Weights of a small sound classifier.
Data: trained on short pieces for a synthesised band: melody, chords, bass and drums, 26041 training examples.
Rows from block 11 of a small sound classifier, named by matrix and row number. Rows with one number belong to one neuron. Each number is 200 + 20 x the weight over its row's rms, rounded and kept within 0 to 999. All counts start at 0.
Before each neuron's rows are labels from the 100 clips, of 14976, where the neuron reaches its highest value: "strongest on" is what is common among them; "peak on" is the class under the peak. Only what is clearly more common there than usual is listed. The data: short pieces for a synthesised band: melody, chords, bass and drums. In brackets: how many of the 100, against the usual share in percent.
# fc1: MLP up (model.blocks.11.mlp.fc1.weight, 576x192), inputs 0-95
# fc2: MLP down (model.blocks.11.mlp.fc2.weight, 192x576, transposed), outputs 0-95

strongest on: key: A# major (59 vs 4.2); key: A# minor (41 vs 3.9)
peak on: F major chord (29 vs 3.3)
fc1.268,192,169,213,158,203,176,225,207,211,210,189,196,200,200,211,230,206,224,191,180,153,190,187,224,204,187,243,196,220,208,179,204,198,200,173,203,190,254,242,190,246,195,224,187,213,185,202,229,205,211,190,222,208,187,183,212,208,187,200,215,212,213,205,255,242,234,198,197,213,199,202,222,217,172,215,202,204,202,209,182,193,209,229,196,166,192,265,188,237,218,192,198,203,207,221,231
fc2.268,193,192,177,161,168,198,215,218,180,221,231,188,218,168,247,170,201,215,202,220,198,181,202,213,216,185,195,212,192,204,190,198,216,151,205,184,164,196,185,209,233,187,203,196,184,194,195,218,229,210,197,187,175,188,237,219,173,200,208,192,182,200,204,193,188,187,255,168,213,188,208,209,158,231,246,223,189,209,213,207,213,228,194,184,204,158,165,177,210,189,194,171,176,243,172,205

strongest on: key: D minor (65 vs 4.3); organ-like (30 vs 10.9); key: A# major (26 vs 4.2)
peak on: G minor chord (85 vs 3.1)
fc1.574,181,208,184,203,188,184,214,197,233,192,178,169,220,191,179,183,192,166,200,199,223,188,187,189,202,186,230,176,238,203,200,222,225,216,180,187,223,201,169,200,192,202,185,202,224,182,196,204,208,195,191,224,222,199,239,205,231,190,190,196,203,233,221,225,164,217,181,241,178,216,198,159,233,206,183,232,162,201,191,183,208,226,224,162,185,201,212,222,191,221,206,182,175,181,204,189
fc2.574,207,186,201,219,217,189,193,217,206,210,190,192,167,221,192,218,187,186,184,169,186,228,207,187,214,222,205,209,183,177,206,177,191,222,224,202,211,219,223,195,234,190,228,185,202,187,182,205,185,205,243,155,186,216,166,224,190,191,203,201,204,207,181,218,221,169,172,209,236,213,219,203,192,160,198,168,242,214,171,195,185,186,203,212,172,250,199,237,193,207,205,220,220,206,171,214

strongest on: key: B minor (97 vs 4.2)
peak on: B minor chord (70 vs 3.2)
fc1.485,208,176,214,186,167,181,211,208,175,209,156,215,212,174,194,191,175,186,190,199,168,210,182,208,231,198,199,213,195,189,193,186,204,188,220,168,186,226,203,222,231,193,210,184,179,175,178,168,186,219,206,191,184,220,187,210,201,198,194,234,223,169,199,235,210,181,230,198,208,182,238,191,193,205,227,181,202,184,194,167,183,184,204,207,177,234,231,218,231,194,194,250,216,197,200,226
fc2.485,201,198,209,216,214,198,192,230,179,188,171,208,205,182,177,189,158,197,253,214,212,185,158,188,206,213,194,224,216,216,193,225,170,221,159,243,204,181,214,199,205,207,184,217,220,201,212,211,204,205,175,233,212,227,230,191,215,195,177,258,220,208,194,204,195,203,241,222,206,207,225,194,221,197,194,219,187,210,197,189,184,202,220,233,199,190,193,202,211,213,189,201,211,183,191,236

strongest on: key: A major (84 vs 4.3)
peak on: A major chord (54 vs 3.2)
fc1.78,198,180,182,170,198,186,198,169,188,207,167,208,207,216,227,211,194,180,176,193,206,206,194,211,187,161,202,192,200,224,180,200,189,183,199,178,223,244,217,194,257,218,196,196,194,180,202,186,206,202,169,190,172,185,205,244,192,204,234,210,186,207,233,221,191,202,195,210,200,240,215,183,205,163,219,186,195,208,196,212,207,202,248,164,155,213,216,204,200,258,216,224,212,210,208,211
fc2.78,189,205,206,192,177,215,170,164,203,197,180,188,188,183,224,196,199,183,221,199,160,176,198,198,189,228,219,204,220,204,215,197,196,193,195,214,209,242,182,177,237,199,160,178,219,172,206,212,177,180,178,175,173,185,197,180,249,243,197,209,207,227,177,186,199,231,203,199,224,202,191,248,208,205,207,201,211,238,183,184,245,191,173,214,201,190,180,178,176,228,210,244,223,198,231,184

strongest on: key: D minor (83 vs 4.3)
peak on: D minor chord (49 vs 3.3)
fc1.462,170,202,203,213,206,170,224,195,216,190,196,185,188,228,180,202,189,201,179,229,198,218,224,164,183,198,234,154,177,207,213,189,217,177,227,213,237,225,219,198,212,190,235,203,176,193,196,194,213,194,242,197,233,199,163,220,179,173,199,193,189,160,201,179,223,173,173,224,189,177,206,190,210,174,186,223,191,172,229,197,207,197,204,185,196,237,211,242,204,194,196,208,191,200,217,168
fc2.462,183,199,206,194,178,185,209,214,211,238,187,200,178,194,183,157,187,190,193,196,191,212,160,208,204,179,216,199,192,203,199,198,186,211,213,216,216,219,195,210,230,195,218,217,197,195,193,193,212,189,221,216,199,199,191,201,183,174,195,238,170,170,217,214,205,193,206,252,225,204,202,147,221,166,211,200,176,212,193,186,159,210,245,227,178,233,241,205,230,205,234,194,198,161,193,217

strongest on: key: D minor (44 vs 4.3); key: G minor (35 vs 4.3)
peak on: G minor chord (25 vs 3.1)
fc1.166,206,198,202,165,179,190,172,194,229,159,193,173,179,210,210,197,223,190,197,216,201,237,191,199,225,178,242,213,234,180,214,202,189,225,187,168,185,218,207,194,201,206,209,198,239,220,198,169,193,207,190,204,203,194,200,207,212,199,188,176,217,220,211,224,221,220,204,202,175,193,201,192,223,209,183,216,204,206,178,187,200,232,183,199,169,215,196,232,206,179,194,228,220,198,176,227
fc2.166,176,171,178,173,200,191,227,195,208,204,199,211,187,182,207,220,212,201,200,207,212,167,168,188,200,183,217,212,229,230,196,208,160,225,145,181,218,198,217,173,219,200,193,210,230,213,214,207,223,200,174,227,229,173,240,231,219,205,185,193,185,212,231,227,230,214,206,217,201,181,199,225,225,205,209,213,211,203,194,190,178,245,218,188,161,177,189,194,189,194,175,219,198,215,220,211

strongest on: key: F minor (54 vs 4.2); key: F major (38 vs 4.3)
peak on: F minor chord (45 vs 3); F major chord (32 vs 3.3)
fc1.361,180,187,179,175,200,221,218,192,183,184,218,199,206,195,198,181,215,220,196,214,194,184,200,219,166,222,199,212,165,207,210,197,235,146,210,225,183,221,242,214,215,194,231,148,171,191,171,231,193,157,220,190,192,173,165,191,169,178,206,147,161,199,198,215,249,189,174,183,215,205,177,233,178,197,212,183,212,198,200,221,205,193,205,214,190,170,226,192,207,203,219,191,200,201,238,177
fc2.361,168,161,188,190,172,173,208,214,215,198,238,174,167,203,212,214,173,209,190,198,181,194,184,201,236,214,236,228,205,212,183,179,194,225,189,191,211,191,195,171,248,175,176,172,218,185,170,216,249,163,191,181,211,181,212,204,239,214,178,189,202,224,182,184,199,226,219,207,241,191,215,221,198,206,248,196,214,196,170,170,218,208,196,189,216,210,187,201,196,211,178,227,203,196,187,224

strongest on: key: D major (33 vs 4.2); key: C# minor (27 vs 4.2)
peak on: F# minor chord (51 vs 3.2); D major chord (30 vs 3.2)
fc1.306,209,192,198,202,200,190,194,181,189,211,185,204,184,208,193,203,180,232,213,235,203,224,195,196,185,149,219,203,205,209,213,201,163,191,205,215,209,247,244,197,247,213,233,209,166,189,194,194,197,189,197,215,180,191,184,210,161,167,183,186,183,176,213,218,241,194,190,202,231,208,233,175,207,188,218,215,195,201,217,197,200,190,239,173,169,237,246,208,240,216,194,209,186,175,220,214
fc2.306,196,239,189,193,223,211,209,172,226,221,189,229,199,190,175,168,228,202,184,204,228,166,201,178,149,166,210,181,214,241,212,211,167,167,183,198,224,228,234,183,177,224,220,235,209,206,222,204,200,204,196,235,219,183,205,217,196,198,185,206,206,163,217,207,237,208,204,228,190,178,191,185,233,196,185,193,171,230,233,190,187,231,229,218,170,189,234,194,222,180,188,173,209,202,241,199

strongest on: key: D major (50 vs 4.2); key: G major (34 vs 4.1)
peak on: G major chord (42 vs 3.1); B minor chord (39 vs 3.2)
fc1.348,199,196,220,187,193,197,191,189,207,184,164,184,202,222,197,197,184,208,184,226,178,225,202,202,219,170,258,184,185,174,222,188,221,188,222,183,195,211,187,205,222,207,220,183,169,193,177,176,189,176,236,193,214,212,178,202,186,178,189,196,191,175,208,222,217,215,181,211,172,204,209,159,220,211,192,197,179,204,207,173,195,189,222,183,171,248,246,219,239,187,189,220,198,188,189,197
fc2.348,223,193,213,157,164,175,173,168,205,192,169,231,194,197,213,174,181,210,230,224,190,189,182,203,197,191,201,229,203,188,204,213,177,202,215,231,188,183,215,201,225,219,216,217,195,214,196,187,201,202,185,234,195,208,198,211,177,186,190,242,228,159,185,216,219,205,233,178,201,195,216,197,209,210,218,206,173,237,217,195,192,198,201,228,155,185,216,174,241,181,181,200,240,212,197,241

strongest on: key: D major (48 vs 4.2); key: C# minor (25 vs 4.2)
peak on: B minor chord (32 vs 3.2)
fc1.564,192,186,222,205,204,214,191,179,180,181,197,160,203,233,208,177,172,218,190,208,212,252,238,202,210,167,218,195,185,205,192,206,205,189,227,191,191,245,199,207,210,222,186,200,194,175,170,177,173,161,195,171,203,194,181,198,180,185,202,198,178,186,195,198,170,183,179,190,214,224,190,154,203,201,213,186,177,222,225,219,232,160,200,165,191,238,215,182,240,239,208,223,177,166,191,200
fc2.564,239,237,179,189,187,212,191,169,223,184,210,190,203,199,208,166,247,209,199,213,232,195,230,191,203,178,205,175,204,196,206,221,170,185,182,203,208,184,222,208,165,227,189,226,243,219,206,198,181,213,176,222,179,162,178,226,219,233,232,203,204,206,188,230,212,229,199,186,194,201,204,202,229,214,170,192,168,230,206,203,211,191,191,191,160,157,216,190,217,191,204,182,218,222,222,196

strongest on: key: A major (44 vs 4.3); key: C# minor (27 vs 4.2)
peak on: C# minor chord (30 vs 3.1)
fc1.359,231,181,172,171,183,222,192,168,192,191,177,183,190,215,217,179,221,184,176,231,224,209,219,234,194,181,212,175,203,205,188,221,183,183,215,196,209,196,224,192,196,197,194,222,217,219,229,197,188,239,174,211,194,171,219,246,209,227,235,190,168,188,261,211,179,230,194,199,174,223,178,204,217,217,210,226,173,215,232,230,193,217,234,150,161,177,205,183,194,211,197,211,195,228,196,214
fc2.359,219,212,248,230,223,195,179,189,189,188,177,201,196,203,186,216,199,217,202,204,200,241,197,223,216,202,168,197,212,192,205,207,233,229,205,212,202,197,191,210,169,215,209,228,175,212,217,188,180,213,201,205,197,229,222,176,141,158,193,230,230,198,206,184,198,155,202,188,176,196,201,166,182,194,191,203,205,202,201,215,190,192,197,211,225,209,164,177,201,200,199,160,208,186,189,182

strongest on: key: F minor (59 vs 4.2)
peak on: F minor chord (46 vs 3)
fc1.353,207,194,176,169,174,191,190,198,185,208,205,180,209,211,236,237,216,200,198,229,185,216,198,210,243,174,211,212,200,188,230,198,227,208,204,190,173,204,210,223,232,192,222,178,190,209,171,185,198,162,212,177,183,204,174,198,178,186,212,164,154,217,194,226,205,224,200,171,182,213,206,183,151,221,220,196,215,203,174,203,227,201,200,167,198,200,243,194,221,201,215,218,175,188,182,197
fc2.353,191,188,221,196,203,222,209,189,202,179,190,209,221,188,236,216,212,206,214,170,212,201,205,209,206,192,187,214,193,203,175,212,213,199,188,201,183,199,188,186,171,214,174,195,217,201,226,190,168,178,187,194,184,199,221,184,217,229,215,183,214,225,176,213,185,222,192,153,175,212,181,233,196,210,207,177,206,226,213,218,209,169,171,200,164,175,148,155,172,188,201,200,207,220,193,183

strongest on: key: F# minor (62 vs 4.1)
peak on: C# minor chord (35 vs 3.1)
fc1.455,220,219,199,199,213,233,216,190,163,175,160,211,204,161,194,183,218,194,204,209,207,212,189,186,211,187,193,189,183,210,215,195,217,174,224,200,184,186,204,242,201,185,179,195,177,191,217,203,196,220,237,197,179,203,194,197,217,222,201,183,170,195,216,196,216,244,185,207,193,220,210,227,200,183,190,218,172,194,203,194,168,194,227,228,190,204,190,206,189,182,223,183,198,220,176,167
fc2.455,202,220,219,138,181,185,165,161,206,199,187,230,203,197,239,188,201,226,207,179,207,233,183,201,240,194,184,212,185,163,209,198,193,184,163,202,199,182,227,223,194,191,219,195,193,221,204,204,197,191,205,191,192,229,241,199,170,185,191,191,189,201,188,217,254,201,221,178,185,199,193,212,182,211,167,195,217,208,185,197,173,213,192,214,164,184,209,191,204,178,210,203,194,191,207,197

strongest on: key: F# minor (51 vs 4.1); key: F major (36 vs 4.3)
peak on: D major chord (29 vs 3.2)
fc1.189,253,180,179,173,206,216,176,178,186,199,203,225,190,207,212,193,204,188,166,219,216,231,200,210,182,193,198,210,212,160,226,188,208,182,226,162,211,209,196,218,197,205,203,226,201,227,213,155,208,195,188,196,180,183,222,219,154,205,208,171,178,185,248,180,198,189,205,193,180,200,184,225,203,206,204,217,213,194,197,215,179,227,196,206,188,195,150,214,157,165,201,237,218,223,174,214
fc2.189,176,221,213,196,229,182,230,189,208,205,195,191,208,184,161,225,237,201,197,179,193,213,212,187,219,220,181,204,216,183,197,210,237,203,176,214,214,190,213,214,174,176,228,232,191,209,210,209,180,215,227,208,242,224,191,213,147,155,196,211,228,209,194,211,223,158,211,213,181,160,213,205,192,182,146,206,236,175,179,207,178,198,192,206,175,187,189,220,175,180,197,157,174,186,222,172

strongest on: key: A major (70 vs 4.3)
peak on: F# minor chord (31 vs 3.2)
fc1.394,222,197,248,184,181,195,176,186,203,198,140,206,188,201,222,223,173,217,202,204,178,216,201,218,207,190,189,189,228,189,223,216,188,234,182,244,215,201,203,205,212,182,221,218,190,176,223,214,192,214,176,181,188,206,241,210,202,196,195,229,229,180,208,191,221,187,220,182,213,203,213,207,174,200,200,221,200,200,209,218,222,198,206,179,191,197,204,180,208,215,209,187,183,184,191,211
fc2.394,174,159,222,173,182,169,237,226,212,197,175,162,208,190,193,188,197,191,193,195,180,179,145,204,216,201,247,205,205,215,178,198,200,214,186,205,207,205,183,193,229,218,188,192,224,190,197,189,209,209,176,230,217,182,199,216,238,205,199,249,217,207,203,211,193,218,229,216,220,181,163,211,250,204,225,201,192,220,226,200,195,222,207,207,163,184,200,157,214,204,182,200,214,207,216,238

strongest on: key: B minor (73 vs 4.2)
peak on: G major chord (43 vs 3.1)
fc1.180,190,167,230,189,210,209,221,192,173,180,175,211,207,176,165,193,205,180,202,184,200,195,186,223,199,210,210,215,208,233,168,200,227,205,215,181,186,189,151,211,205,219,159,179,184,202,212,202,176,202,165,219,238,206,243,192,207,192,190,226,184,221,241,196,167,209,191,221,185,224,164,187,216,200,225,212,187,223,232,200,178,195,230,205,193,209,191,164,198,217,213,188,195,211,192,195
fc2.180,207,186,169,165,164,157,174,180,229,217,196,186,196,216,240,201,184,202,197,220,182,199,231,189,235,194,222,200,228,194,205,190,202,220,193,212,198,191,192,202,243,196,185,193,206,180,169,217,220,204,193,192,172,189,213,246,239,225,211,198,194,204,170,211,204,230,224,172,218,214,222,217,182,230,230,212,196,207,199,191,246,209,188,160,151,195,207,194,203,214,191,209,184,200,191,239

strongest on: key: F minor (55 vs 4.2); key: E major (35 vs 4.1)
peak on: A# minor chord (30 vs 3.1)
fc1.260,216,183,203,194,123,199,223,177,200,189,192,200,207,190,232,158,222,200,189,230,208,177,204,185,197,179,217,183,187,199,212,201,181,181,199,209,204,176,172,196,192,215,161,180,209,204,225,167,184,200,165,216,208,179,225,209,215,235,228,206,201,180,204,196,167,223,218,174,178,192,161,198,213,245,207,193,158,207,260,208,217,198,197,192,189,178,220,160,220,201,202,211,193,231,215,211
fc2.260,175,203,198,198,198,203,187,193,210,173,221,212,244,184,200,184,170,221,234,180,233,187,210,172,212,200,199,250,210,229,168,213,186,186,191,186,164,220,182,192,187,245,173,194,216,207,194,190,174,194,165,208,194,210,221,194,221,225,188,202,257,209,178,215,184,192,211,178,223,212,180,209,227,209,222,185,188,238,216,213,218,199,170,209,186,192,176,182,200,216,179,206,221,206,207,237

strongest on: key: B minor (67 vs 4.2)
peak on: E minor chord (34 vs 3.2)
fc1.476,234,205,234,187,200,206,157,178,181,198,114,216,206,210,203,205,197,184,200,190,166,258,203,221,211,177,179,212,198,179,216,186,214,238,209,202,213,192,164,263,207,200,175,207,166,179,187,179,186,190,208,172,180,222,227,194,196,206,202,222,216,199,224,198,182,216,220,208,189,254,219,171,183,186,199,199,196,214,173,212,188,183,230,193,179,230,196,188,195,209,245,187,192,169,153,204
fc2.476,197,192,193,177,203,185,182,188,210,233,155,213,200,193,177,211,219,183,240,206,193,189,163,212,198,215,208,191,228,203,215,196,200,209,181,232,226,185,189,201,228,192,184,220,197,206,192,214,239,171,189,218,208,188,197,204,224,181,196,252,201,218,185,200,196,217,238,229,176,195,227,231,205,216,210,239,214,206,193,185,235,209,226,207,187,189,225,186,169,210,207,177,162,170,214,212

strongest on: key: D minor (64 vs 4.3)
peak on: G minor chord (65 vs 3.1)
fc1.159,191,208,193,216,209,212,204,198,213,194,203,186,177,212,179,186,166,201,182,233,207,200,197,196,188,192,215,175,210,215,217,200,190,203,176,201,231,198,176,183,187,201,174,218,225,163,218,193,218,172,177,218,217,203,242,193,253,187,176,183,199,191,231,199,174,198,187,236,200,197,227,176,224,208,193,241,163,166,219,175,228,232,225,179,195,228,214,242,187,224,195,199,173,168,196,214
fc2.159,184,212,196,217,195,188,191,223,226,226,194,192,185,213,185,221,228,177,181,175,187,192,213,168,208,228,208,201,193,186,202,161,197,204,207,173,209,211,187,213,204,186,199,172,205,181,192,222,180,186,244,163,203,221,192,194,223,224,208,193,212,220,165,217,228,210,181,215,210,192,204,218,197,205,162,176,229,193,186,163,185,196,179,204,198,233,218,252,183,179,221,210,185,205,204,194

strongest on: key: F# minor (91 vs 4.1)
peak on: F# minor chord (83 vs 3.2)
fc1.69,238,182,201,174,201,213,218,195,175,196,184,203,160,209,213,196,209,202,173,211,176,230,183,241,219,167,188,196,168,209,196,184,171,214,209,211,197,198,228,208,222,181,169,208,200,188,208,172,209,190,184,194,175,179,183,223,220,218,215,199,167,187,259,205,208,236,179,202,213,229,223,184,185,155,222,200,189,191,208,193,168,205,256,203,162,209,230,193,212,216,217,223,207,200,169,217
fc2.69,208,199,220,185,209,180,231,196,208,194,205,221,212,244,192,223,208,176,174,180,201,204,183,248,194,194,173,178,197,193,204,201,217,209,172,188,203,181,202,196,196,187,237,203,176,214,193,197,218,246,212,212,241,197,199,222,187,167,203,204,192,212,218,221,217,191,191,202,169,208,196,201,186,166,209,198,219,192,192,237,183,229,210,191,185,205,176,193,165,172,181,200,191,234,190,207

strongest on: key: D major (34 vs 4.2)
peak on: no chord (56 vs 24.8)
fc1.553,206,192,166,191,204,214,188,173,213,199,192,194,181,191,188,184,188,200,201,234,232,192,197,193,183,164,205,183,248,185,199,239,200,170,198,195,217,194,218,180,201,183,242,235,224,210,234,197,211,203,220,189,193,175,239,209,160,190,189,173,187,186,211,212,204,184,185,210,177,190,232,175,197,217,197,229,177,214,197,204,217,210,207,169,190,188,175,228,195,187,188,179,203,218,181,181
fc2.553,210,210,231,226,208,208,225,210,184,205,195,167,196,177,158,222,246,197,190,187,174,200,221,219,209,200,207,183,207,198,188,169,210,190,196,163,178,225,215,199,195,184,196,195,209,190,209,230,162,243,217,187,193,207,162,196,194,194,197,190,229,216,196,223,221,199,184,202,205,203,201,202,201,205,200,200,231,196,191,167,215,193,195,179,183,248,246,208,189,191,184,157,176,193,213,183

strongest on: key: B minor (42 vs 4.2); key: G major (30 vs 4.1)
peak on: G major chord (38 vs 3.1); B minor chord (26 vs 3.2)
fc1.375,207,204,233,180,181,185,178,184,178,182,145,200,224,206,211,189,184,179,204,187,147,244,196,225,228,181,197,211,177,215,212,187,249,195,240,199,196,197,168,245,216,228,196,190,152,152,169,202,185,204,220,186,183,219,220,198,192,199,200,212,206,192,221,203,186,204,205,206,173,245,205,176,184,181,208,200,181,222,197,201,197,200,233,190,184,235,201,186,220,210,229,194,196,207,169,189
fc2.375,210,218,230,179,194,215,200,174,202,205,156,221,190,196,177,194,201,220,192,224,195,177,173,213,189,208,197,184,213,191,226,200,182,202,188,233,232,184,194,176,162,205,176,227,215,230,242,197,188,202,188,230,205,203,206,200,217,201,185,242,221,154,200,205,201,224,234,212,176,162,207,230,232,231,188,230,181,190,220,185,221,209,195,229,164,185,211,177,196,179,166,176,209,180,203,202

strongest on: key: D major (65 vs 4.2)
peak on: D major chord (30 vs 3.2)
fc1.533,229,180,199,197,221,222,193,195,182,197,208,189,204,209,171,205,191,225,179,212,230,221,207,197,213,154,213,198,218,196,201,200,207,194,199,195,190,216,238,231,213,216,206,208,217,212,194,163,202,184,233,169,181,173,166,197,174,166,176,184,196,184,197,201,211,184,208,193,241,214,219,135,214,193,222,185,202,195,186,202,208,173,212,186,200,227,241,210,233,198,189,198,221,161,182,185
fc2.533,220,227,191,186,210,196,200,189,219,215,207,236,177,203,201,218,230,212,172,184,219,176,195,180,182,179,194,208,216,227,217,190,156,227,160,232,210,170,235,187,166,201,199,222,227,224,230,197,159,201,202,206,197,203,193,189,212,228,191,201,221,198,187,226,232,225,206,197,197,167,200,200,200,203,163,177,204,209,214,189,193,207,190,209,163,168,213,190,199,186,192,170,208,220,227,184

strongest on: key: D minor (62 vs 4.3); key: C major (30 vs 4.3)
peak on: A minor chord (34 vs 3.2)
fc1.32,185,192,201,193,197,176,199,201,210,189,215,191,199,217,190,207,189,209,189,201,175,230,209,192,202,183,244,211,182,211,214,174,227,199,234,185,197,213,178,202,221,190,228,183,153,209,161,185,210,169,241,189,221,214,175,196,172,175,185,165,201,184,204,190,199,190,194,204,191,178,188,184,203,196,220,207,201,197,211,189,202,210,197,182,201,238,194,216,205,186,182,201,192,193,181,177
fc2.32,168,185,189,169,157,186,207,169,207,221,195,194,201,227,227,160,183,210,192,211,194,192,187,188,227,201,214,192,190,205,194,219,193,184,220,228,206,201,205,206,238,224,209,192,196,185,190,197,211,187,195,214,200,172,195,241,201,202,237,227,156,180,182,208,190,191,222,193,233,204,197,171,213,168,221,174,166,226,208,239,209,195,211,199,161,186,221,184,250,226,219,225,226,203,211,227

strongest on: key: A major (50 vs 4.3)
peak on: D major chord (48 vs 3.2)
fc1.111,221,179,178,179,206,188,181,158,210,212,185,218,189,236,195,210,174,170,183,228,202,221,197,189,164,197,221,179,218,196,232,193,174,192,225,207,224,212,209,190,228,223,233,199,188,211,204,200,214,192,196,209,184,186,193,244,186,188,204,181,180,181,238,209,215,193,189,212,216,211,209,193,213,189,225,228,185,193,213,219,225,225,231,168,162,219,218,226,196,214,194,234,206,176,206,247
fc2.111,209,200,206,195,220,195,221,230,202,235,215,175,223,187,166,220,222,185,159,209,207,186,213,179,203,189,231,192,237,188,206,184,228,232,200,178,196,173,203,235,198,183,207,216,204,207,197,198,227,218,220,198,213,195,162,210,185,191,189,215,211,178,174,217,179,194,245,215,211,175,225,169,203,206,231,181,203,184,186,185,224,209,173,183,194,230,216,202,212,174,190,156,214,177,200,183

strongest on: key: D minor (83 vs 4.3)
peak on: A minor chord (41 vs 3.2)
fc1.108,180,182,196,190,205,181,208,209,199,184,218,195,201,203,188,213,178,212,193,200,176,225,206,195,192,187,244,208,182,218,205,168,229,192,231,179,187,214,170,201,234,192,234,166,155,206,169,191,216,168,243,185,224,207,164,197,166,178,178,169,196,182,209,191,207,191,185,203,205,182,193,192,201,190,227,212,206,186,212,190,196,209,203,182,201,240,206,212,202,185,182,205,192,193,180,179
fc2.108,166,182,186,167,160,190,203,177,210,235,194,185,197,219,232,161,186,212,190,205,194,191,184,183,234,199,217,194,195,201,189,225,191,190,221,220,204,200,202,200,241,221,209,197,207,185,194,198,218,185,199,209,197,174,206,241,204,210,236,225,162,181,180,209,185,193,228,196,234,204,198,165,214,172,223,167,167,231,204,231,203,196,210,198,165,188,214,185,255,225,215,227,232,201,206,228

strongest on: key: F minor (53 vs 4.2); key: G# major (33 vs 4)
peak on: F minor chord (55 vs 3)
fc1.414,196,220,200,173,192,208,185,182,190,211,198,203,201,202,200,222,204,221,167,207,186,209,212,209,215,217,191,204,207,205,216,193,223,180,191,204,202,243,243,215,206,207,220,189,180,173,215,233,187,165,208,190,184,212,196,194,173,183,201,172,168,198,205,225,248,191,197,190,195,196,213,221,160,202,178,199,223,183,199,194,225,207,219,186,179,203,263,221,220,240,230,194,178,179,223,161
fc2.414,188,160,210,169,180,217,173,205,174,228,229,208,194,170,219,206,196,205,215,196,202,220,171,234,216,239,200,246,218,174,172,199,203,206,214,196,169,209,205,193,217,194,207,172,194,201,183,210,213,149,175,178,189,211,218,172,163,176,192,219,172,205,186,191,195,188,236,190,213,220,180,209,169,225,249,192,222,215,188,189,202,173,185,215,213,213,199,152,220,216,208,230,210,165,201,224

strongest on: key: F minor (47 vs 4.2)
peak on: A# minor chord (32 vs 3.1); F# major chord (25 vs 3.1)
fc1.279,203,191,139,193,154,182,207,178,203,214,194,212,222,217,221,155,198,182,215,220,225,175,203,157,188,187,213,194,195,242,188,218,162,194,205,227,208,170,193,203,206,227,165,186,199,199,186,186,190,199,173,212,200,187,205,223,232,237,238,209,178,201,200,216,155,228,209,191,207,223,192,183,206,220,200,196,157,230,235,224,209,182,215,173,185,176,229,175,227,230,222,199,185,221,215,217
fc2.279,189,192,203,208,227,212,180,191,208,212,195,226,214,192,155,205,177,237,207,189,219,192,213,156,188,215,211,228,253,210,177,202,178,191,206,202,195,215,226,170,195,226,210,210,210,227,209,200,194,192,210,206,217,217,205,185,191,188,169,236,252,176,181,186,222,179,218,213,232,186,199,205,235,202,221,196,199,219,218,184,198,193,185,220,208,222,196,189,227,197,153,197,231,184,218,214

strongest on: key: B minor (76 vs 4.2)
peak on: G major chord (32 vs 3.1)
fc1.554,206,213,203,209,189,207,203,184,192,185,153,216,191,185,191,172,187,200,221,191,207,222,189,201,182,166,190,198,195,242,198,203,173,219,202,222,212,175,167,201,193,215,160,219,199,197,207,172,188,202,180,208,214,209,236,197,210,210,201,204,189,223,242,181,146,218,179,228,186,238,199,154,217,180,194,217,150,221,211,194,169,194,250,199,196,203,194,176,204,224,232,179,194,197,170,194
fc2.554,188,186,169,146,192,174,174,173,217,229,186,208,208,212,206,229,205,198,206,205,191,192,208,162,212,210,221,207,234,180,220,185,206,208,193,202,217,193,206,222,246,185,203,172,194,198,168,229,226,173,223,173,199,184,189,229,219,204,207,213,206,203,156,200,235,233,255,184,225,180,225,230,195,207,213,202,231,197,176,200,242,203,183,188,178,196,228,210,188,189,197,210,191,170,209,203

strongest on: key: A# major (52 vs 4.2)
peak on: F major chord (52 vs 3.3)
fc1.384,183,199,214,162,193,178,204,202,215,216,190,197,191,203,220,224,199,213,197,184,150,212,177,214,197,173,242,188,210,204,190,194,184,197,177,201,210,272,236,199,260,192,207,183,196,171,199,229,213,186,186,217,203,197,181,218,194,180,207,198,196,212,210,238,245,227,195,213,218,209,200,217,206,156,197,205,204,192,206,190,200,217,236,190,171,204,269,206,224,215,206,202,174,180,215,232
fc2.384,192,178,189,161,171,216,197,204,176,219,209,191,222,151,230,153,201,227,210,213,202,187,199,223,205,195,185,227,202,199,184,215,232,146,208,191,178,205,192,226,229,200,189,202,176,178,194,230,234,196,180,192,188,192,252,202,164,189,208,218,189,202,209,190,197,184,258,186,214,207,200,225,172,232,245,215,190,224,203,211,202,211,198,202,204,161,160,169,208,192,214,172,176,209,193,208